{
  "encoder_arch": "mlp_mixer",
  "model": "segmentation model",
  "dataset": "seven-segment displays showing three digits",
  "train_examples": 97500,
  "image_size": 48,
  "crop_scale_min": 0.8,
  "horizontal_flip": false,
  "color_jitter": 0.1,
  "num_classes": 3,
  "encoder_norm": "layernorm_no_bias",
  "encoder_norm_position": "pre",
  "encoder_activation": "gelu_tanh",
  "encoder_mlp_ratio": 4,
  "encoder_parallel_block": false,
  "encoder_dropout": 0.1,
  "encoder_inner_norm": false,
  "encoder_drop_path": 0.1,
  "encoder_patch_size": [8, 8],
  "encoder_conv_stem": true,
  "encoder_layers": 14,
  "encoder_width": 192,
  "decoder_norm": "batchnorm",
  "decoder_activation": "silu",
  "decoder_widths": [64, 128, 128, 128],
  "decoder_blocks_per_level": 1,
  "decoder_block": "bottleneck",
  "decoder_attention": false,
  "decoder_upsampling": "nearest_conv",
  "init": "orthogonal",
  "residual_init": "scaled_by_depth",
  "optimizer": "soap",
  "beta2": 0.95,
  "lr": 0.0025,
  "beta1": 0.9,
  "shampoo_beta": 0.95,
  "eps": 1e-08,
  "precondition_frequency": 20,
  "max_precond_dim": 512,
  "one_sided": false,
  "adamw_lr_other_params": 0.0025,
  "grad_clip": 5.0,
  "steps": 8800,
  "batch_size": 64,
  "epochs": 5.8,
  "lr_schedule": "linear",
  "final_lr_fraction": 0.05,
  "warmup_steps": 880,
  "weight_decay": 0.3,
  "adamw_weight_decay_other_params": 0.01
}
Rows from block 4 of the encoder of a small segmentation model, named by matrix and row number. Rows with one number belong to one neuron. Each number is 200 + 40 x the weight over its row's rms, rounded and kept within 0 to 999. All counts start at 0. After the name is the row's rms in percent of the matrix's.
After each neuron's rows are labels from the 100 images, of 14976, where the neuron reaches its highest value: "top examples" is what is common among them; "peak on" is the class under the peak. Only what is clearly more common there than usual is listed. The data: seven-segment displays showing three digits. In brackets: how many of the 100, against the usual share in percent.
# fc1: MLP up (encoder.blocks.4.mlp.fc1.weight, 768x192), inputs 0-63
# fc2: MLP down (encoder.blocks.4.mlp.fc2.weight, 192x768, transposed), outputs 0-63

fc1.540,095,123,231,157,212,212,152,211,183,187,231,197,180,157,198,202,121,217,189,192,176,191,153,294,250,186,235,152,187,186,259,254,211,149,218,140,236,140,140,272,202,254,270,167,204,179,182,126,211,285,108,212,198,113,215,128,228,197,181,241,155,203,144,214,209
fc2.540,103,206,206,193,205,185,228,186,214,213,198,194,164,210,0,208,210,189,194,187,222,220,190,182,201,183,208,216,193,218,200,201,174,183,195,196,199,191,200,201,191,191,187,211,201,198,217,177,177,193,180,185,209,200,203,177,176,199,191,191,207,187,207,201,183
top examples: dark on pale (35 vs 16.1)
peak on: screen (91 vs 37.7)

fc1.717,113,248,175,198,159,196,182,190,197,194,272,233,228,147,201,180,205,271,179,202,198,174,241,274,196,233,188,162,187,167,174,180,150,152,181,210,235,190,204,235,175,284,243,180,199,156,143,216,203,253,199,219,224,168,221,205,263,208,274,165,168,246,165,221,199
fc2.717,079,173,208,200,204,211,193,197,204,189,186,209,218,195,0,154,202,192,200,210,200,212,186,166,207,178,235,157,194,209,203,192,215,229,207,209,148,217,233,162,197,163,220,218,216,210,202,209,220,169,241,158,197,181,224,195,166,185,161,199,197,214,195,253,164
top examples: white glow (42 vs 17.1)
peak on: screen (78 vs 37.7)

fc1.711,112,146,198,153,140,268,236,210,196,234,277,136,212,241,140,236,214,105,203,247,220,145,192,207,176,248,220,269,234,128,224,177,150,191,233,191,206,201,151,246,136,199,152,211,213,129,167,146,133,167,189,172,156,166,166,183,172,241,196,147,180,123,249,139,189
fc2.711,105,182,186,194,194,201,214,203,210,199,219,205,205,202,0,210,179,188,194,206,215,211,190,213,160,200,195,191,212,204,190,214,186,198,194,201,227,175,201,208,201,194,223,199,201,199,210,183,202,225,180,204,191,180,198,192,184,183,180,197,179,212,217,203,201
top examples: second digit: 7 (28 vs 9.7)
peak on: screen (97 vs 37.7)

fc1.441,102,218,223,207,167,219,204,218,271,164,239,220,150,151,74,147,210,198,206,157,184,156,195,77,167,256,158,260,185,206,241,183,182,203,199,90,132,267,268,204,206,168,176,179,159,205,216,153,204,216,183,254,177,355,218,256,183,206,181,204,221,143,197,186,193
fc2.441,074,174,197,247,156,213,194,227,266,185,179,176,196,196,0,200,180,244,205,189,186,233,190,293,200,165,186,177,211,209,194,252,212,197,167,169,197,184,242,193,202,210,216,187,193,180,182,196,187,188,188,144,165,201,193,185,167,202,178,183,207,220,195,209,193
top examples: dark on pale (53 vs 16.1)
peak on: surround (100 vs 61.3)

fc1.332,109,235,160,188,213,134,135,277,142,105,204,199,236,198,221,145,209,200,180,224,189,263,271,228,153,179,156,166,184,294,238,256,187,191,220,130,225,216,171,205,204,160,206,290,223,152,190,203,226,194,190,251,187,248,199,266,260,227,231,181,161,259,181,229,207
fc2.332,081,214,175,235,196,224,199,182,211,254,193,225,235,189,0,186,194,168,210,153,210,182,200,172,246,196,195,136,167,207,191,189,154,230,228,184,202,221,238,174,198,192,225,203,220,208,207,221,188,198,194,213,194,191,216,145,180,174,170,235,216,246,209,246,182
top examples: white glow (49 vs 17.1)
peak on: lit segment (25 vs 1)

fc1.349,095,174,200,247,241,163,183,166,257,219,142,182,181,196,183,233,210,188,237,302,196,240,222,170,189,227,115,239,221,201,225,189,243,208,205,149,175,189,222,137,177,208,174,142,177,159,155,180,162,267,194,180,289,154,214,178,282,204,138,168,149,211,183,193,233
fc2.349,104,217,182,194,184,191,208,207,178,190,185,196,203,218,0,199,192,188,174,176,176,196,200,196,201,192,199,202,191,181,221,205,192,198,178,204,216,191,192,247,204,206,190,197,202,197,192,212,211,190,202,202,208,199,218,206,178,204,211,204,199,205,185,184,185
top examples: dark on pale (100 vs 16.1)
peak on: screen (72 vs 37.7)

fc1.672,099,205,222,122,177,243,157,218,154,281,138,141,186,244,230,233,155,189,109,214,226,214,172,215,227,99,161,198,157,186,205,244,245,141,208,133,268,217,129,202,178,220,207,250,166,258,164,225,139,247,206,177,127,221,208,184,265,150,273,278,140,191,185,177,190
fc2.672,104,207,196,186,201,177,227,188,220,200,215,210,192,211,0,211,197,210,206,192,201,215,188,200,193,171,176,219,207,208,186,194,204,176,194,194,198,194,190,175,216,181,186,205,196,197,178,187,216,199,189,184,179,198,189,190,192,212,202,191,183,228,237,189,202
top examples: first digit: 1 (26 vs 10.4)
peak on: screen (69 vs 37.7)

fc1.761,088,152,208,210,111,235,163,297,197,237,183,188,220,193,249,203,207,73,218,225,177,173,177,204,207,221,211,189,203,153,226,194,239,200,201,142,112,227,199,170,140,265,197,227,274,128,236,203,168,190,204,182,148,258,212,150,245,201,218,265,184,182,250,188,126
fc2.761,107,204,213,216,200,212,196,195,204,218,196,181,203,198,0,189,197,210,210,189,218,192,192,197,201,209,198,191,218,209,187,185,196,197,214,217,200,185,186,211,200,200,180,195,195,185,204,206,180,202,203,213,194,192,198,187,185,209,184,191,197,193,205,204,192
top examples: dark on pale (82 vs 16.1)
peak on: screen (84 vs 37.7)

fc1.635,085,215,206,178,171,188,261,269,276,245,236,180,157,253,199,196,209,140,221,245,281,122,157,164,170,190,231,273,256,178,198,184,215,279,185,167,190,142,108,210,264,248,179,213,246,264,149,228,191,185,199,237,179,183,132,139,240,203,192,183,166,201,179,132,250
fc2.635,095,207,186,244,167,228,145,196,177,204,193,202,206,192,0,196,212,182,205,202,197,210,183,185,149,167,204,215,226,188,209,200,192,194,216,192,212,180,214,179,218,204,226,203,205,207,195,202,214,234,174,200,172,211,214,222,210,178,201,212,217,206,181,220,196
top examples: the digit 4 (58 vs 27.4); dark on pale (38 vs 16.1); second digit: 4 (27 vs 10.6)
peak on: screen (75 vs 37.7)

fc1.673,104,176,206,117,181,161,221,206,205,291,191,168,147,168,191,123,187,156,210,258,215,188,188,112,238,196,221,191,216,213,167,219,254,144,244,257,182,243,218,205,150,246,173,157,174,220,242,174,190,200,143,218,281,245,215,177,223,236,191,162,183,164,192,140,184
fc2.673,101,197,182,194,203,215,221,210,214,214,202,175,198,206,0,174,184,209,175,187,197,197,193,223,200,219,192,211,175,183,201,213,207,197,219,204,199,198,195,178,224,182,227,176,173,186,198,229,203,184,203,218,215,192,189,198,164,176,163,177,189,202,177,202,203
top examples: white glow (36 vs 17.1)
peak on: surround (95 vs 61.3)

fc1.684,100,188,209,212,264,164,232,193,171,212,96,220,172,202,188,253,133,243,145,189,177,202,201,240,196,211,240,247,227,205,193,239,216,241,206,331,165,189,208,221,201,150,226,153,243,242,165,198,252,210,197,149,238,141,133,190,155,224,176,265,199,176,185,263,242
fc2.684,105,213,217,187,179,164,204,165,213,205,181,178,207,190,0,195,197,207,197,203,198,213,185,214,200,200,196,219,203,225,192,217,188,208,204,206,211,203,189,203,198,201,191,212,173,173,179,202,207,220,213,215,212,198,201,196,183,196,208,216,204,198,213,223,177
top examples: red glow (38 vs 17)
peak on: surround (100 vs 61.3)

fc1.598,100,167,201,193,191,217,148,234,278,191,222,185,272,211,176,148,214,169,219,231,144,277,166,192,175,228,160,222,223,220,255,210,180,234,93,157,251,184,216,174,192,201,209,236,194,192,189,195,196,190,237,249,196,154,169,170,213,224,203,236,229,178,234,277,181
fc2.598,099,204,180,203,184,201,236,203,179,206,196,193,206,207,0,178,213,198,177,188,202,172,224,218,178,201,217,234,198,227,186,194,195,191,208,181,214,187,179,254,207,216,177,192,193,175,209,177,218,223,199,185,182,183,201,194,193,200,210,206,195,204,215,196,186
top examples: dark on pale (95 vs 16.1)
peak on: screen (67 vs 37.7)

fc1.77,090,202,207,160,204,152,249,217,216,178,227,217,212,204,201,275,222,160,184,239,222,145,182,181,188,168,209,159,201,175,176,205,227,214,174,170,190,90,139,216,229,169,171,224,222,265,137,219,149,250,158,184,197,167,169,193,233,143,219,256,277,260,244,230,206
fc2.77,102,197,205,204,198,195,146,183,215,210,181,181,207,194,0,208,211,219,190,171,200,204,211,199,192,212,196,216,195,191,204,203,196,195,204,209,181,212,180,177,221,196,184,195,205,211,182,194,201,199,178,192,176,207,217,192,201,198,186,207,198,203,206,212,178
top examples: second digit: 1 (26 vs 10)
peak on: screen (73 vs 37.7)

fc1.683,104,236,142,180,229,174,174,235,192,210,229,231,278,240,221,180,238,204,195,202,163,160,276,218,209,150,166,198,118,265,212,187,238,176,152,156,265,196,203,207,179,207,161,187,162,175,188,279,204,181,210,148,204,245,164,185,197,195,225,237,159,167,224,278,197
fc2.683,108,209,209,198,188,197,202,209,203,179,220,204,190,196,0,206,184,219,217,206,191,187,197,208,174,206,200,190,204,208,190,210,198,198,196,168,191,184,206,206,202,204,197,209,173,192,175,201,207,187,215,195,200,199,194,196,190,210,206,218,205,209,210,180,221
top examples: glare (91 vs 30); red glow (47 vs 17)
peak on: screen (66 vs 37.7)

fc1.438,086,182,265,181,197,246,206,180,197,244,254,255,145,199,240,255,253,133,243,227,182,204,249,229,217,217,222,131,216,245,241,226,261,210,189,162,249,191,125,194,186,201,225,193,197,238,238,215,253,186,152,238,138,136,194,194,217,200,178,188,190,196,279,113,213
fc2.438,104,197,188,206,195,192,214,208,198,182,211,185,208,212,0,184,199,196,178,200,189,190,201,192,209,185,199,207,205,210,193,205,189,182,202,185,202,211,188,190,201,208,192,207,199,195,210,198,207,202,195,198,184,206,191,201,179,185,196,194,195,207,193,198,200
top examples: third digit: 1 (30 vs 10.3)
peak on: screen (92 vs 37.7)

fc1.686,119,142,208,163,112,185,125,204,132,176,153,259,242,223,212,286,181,184,206,254,228,190,178,239,225,213,205,206,162,191,203,186,189,223,117,175,173,243,197,189,244,167,204,241,213,125,169,271,178,182,177,153,267,131,160,282,205,220,249,188,163,256,182,169,226
fc2.686,074,180,212,222,173,198,162,156,262,217,177,193,213,229,0,160,149,202,190,174,178,212,156,205,137,232,196,171,267,156,195,178,239,183,189,184,221,145,223,139,216,251,189,213,187,167,246,169,136,255,206,230,184,218,190,205,208,192,172,176,210,262,184,212,236
top examples: white glow (51 vs 17.1)
peak on: screen (83 vs 37.7)

fc1.319,106,243,190,219,241,158,214,215,182,167,199,173,276,164,264,150,216,204,277,210,206,209,212,235,166,215,232,205,146,159,167,224,205,250,217,198,167,193,206,177,189,197,201,251,205,291,157,214,199,237,206,242,152,206,197,125,204,189,149,175,206,230,239,222,219
fc2.319,103,187,191,203,195,207,210,180,202,205,201,206,208,151,0,243,225,183,197,205,203,213,208,200,151,184,202,175,188,211,229,187,215,209,215,196,185,192,203,191,186,185,195,201,212,185,204,185,196,191,209,190,205,204,190,245,180,217,194,189,214,192,199,182,203
top examples: the digit 7 (60 vs 26.9); the digit 1 (56 vs 27.4); first digit: 1 (32 vs 10.4); second digit: 7 (30 vs 9.7)
peak on: screen (100 vs 37.7)

fc1.242,104,202,199,204,258,286,204,266,241,174,158,217,176,287,189,199,192,162,202,253,154,221,128,188,192,212,197,172,236,255,220,219,165,173,183,179,163,195,179,192,143,198,120,141,209,205,192,205,274,191,174,276,97,192,200,216,242,258,220,174,248,199,158,205,186
fc2.242,104,181,184,195,215,194,215,162,196,194,196,211,193,204,0,192,189,198,194,214,206,191,182,213,193,190,175,201,217,220,206,200,201,221,197,180,185,195,232,227,186,178,175,203,207,176,212,202,189,218,192,184,214,214,191,191,197,184,219,211,174,199,214,188,216
top examples: second digit: 1 (27 vs 10)
peak on: screen (97 vs 37.7)

fc1.103,104,149,166,210,207,201,240,182,173,281,197,247,223,199,113,206,236,232,216,144,217,217,162,129,205,205,144,296,203,209,166,207,264,214,194,109,144,169,231,156,268,194,146,199,193,230,292,264,181,248,243,184,215,259,247,166,200,195,158,175,210,188,173,196,131
fc2.103,079,182,187,197,154,207,245,187,231,184,195,207,190,192,0,190,195,219,219,197,205,240,212,282,212,192,184,184,242,187,235,207,216,180,198,171,251,226,231,244,182,174,225,199,180,189,209,169,212,181,208,163,177,253,172,225,202,168,208,225,206,202,207,212,219
top examples: dark on pale (100 vs 16.1)
peak on: screen (67 vs 37.7)

fc1.422,108,199,215,174,216,229,200,137,180,240,158,223,218,213,184,174,251,253,191,205,205,211,183,159,206,138,127,229,200,232,240,221,156,221,257,171,165,253,206,225,195,193,173,215,273,210,178,114,219,195,161,223,202,183,203,203,255,231,218,209,187,289,178,204,257
fc2.422,094,238,218,220,188,218,182,169,205,238,190,198,233,212,0,175,223,216,219,186,196,208,195,200,194,204,216,178,230,199,189,174,211,191,189,196,213,193,212,176,206,217,200,192,179,188,207,170,194,214,188,186,155,201,196,190,219,214,202,175,214,202,190,213,195
top examples: white glow (42 vs 17.1)
peak on: screen (62 vs 37.7)

fc1.147,102,246,188,175,224,238,250,170,218,176,218,166,279,174,131,201,157,237,183,212,171,192,227,294,129,239,166,266,167,288,289,158,281,190,237,239,191,104,162,171,155,202,155,231,271,179,202,158,143,197,203,195,152,151,247,150,187,232,289,185,226,175,234,194,134
fc2.147,107,170,177,195,205,198,187,203,227,194,206,183,206,207,0,200,179,212,193,190,200,200,188,208,223,196,195,186,206,201,192,199,172,198,209,202,192,195,187,197,191,204,198,197,216,199,198,198,187,202,231,204,188,195,197,191,198,201,197,191,173,201,190,225,207
top examples: glare (67 vs 30)
peak on: lit segment (38 vs 1)

fc1.744,088,232,187,174,159,152,261,218,183,239,188,188,191,192,180,183,133,135,185,241,129,225,210,177,158,223,202,263,174,217,155,196,194,158,174,193,184,174,166,157,245,183,197,185,193,265,122,227,152,302,268,111,147,141,173,232,140,145,176,207,226,248,212,191,251
fc2.744,106,191,201,205,195,229,209,176,194,192,215,197,195,190,0,201,208,204,196,181,201,209,207,192,195,191,209,218,206,190,206,191,206,220,211,212,205,194,202,196,183,206,185,200,193,187,212,203,191,198,201,190,197,186,184,183,199,218,211,204,190,195,194,192,183
top examples: second digit: 1 (26 vs 10)
peak on: screen (74 vs 37.7)

fc1.710,123,117,202,216,254,159,238,288,186,210,182,170,226,207,177,213,205,286,144,197,189,137,199,207,267,231,129,241,198,156,219,185,224,213,229,267,184,194,206,189,227,172,209,248,225,270,180,210,331,250,209,261,153,268,158,177,172,236,116,217,114,216,185,173,227
fc2.710,063,226,221,196,177,211,190,146,261,198,162,191,163,190,0,189,210,190,184,234,255,200,180,190,247,202,212,159,198,224,223,181,190,244,180,157,208,234,189,216,195,240,216,217,176,169,230,214,210,202,191,241,196,189,212,214,166,163,249,210,188,184,223,196,153
top examples: the digit 1 (68 vs 27.4); first digit: 1 (33 vs 10.4); third digit: 1 (27 vs 10.3)
peak on: screen (92 vs 37.7)

fc1.671,087,237,195,176,173,224,176,307,146,174,200,229,256,259,230,247,136,210,260,241,195,266,190,165,189,182,156,194,148,201,203,161,193,180,204,235,206,222,239,167,263,249,181,260,186,249,100,190,167,246,241,194,134,271,156,222,257,184,211,212,192,158,234,118,228
fc2.671,108,204,194,202,198,186,173,200,218,208,198,191,203,217,0,182,199,200,192,199,225,202,222,197,184,206,192,204,212,209,182,189,206,188,203,179,185,204,198,189,204,183,194,206,193,220,202,205,200,211,213,187,206,206,206,195,189,210,188,188,206,179,197,206,201
top examples: the digit 1 (60 vs 27.4); third digit: 1 (38 vs 10.3)
peak on: screen (74 vs 37.7)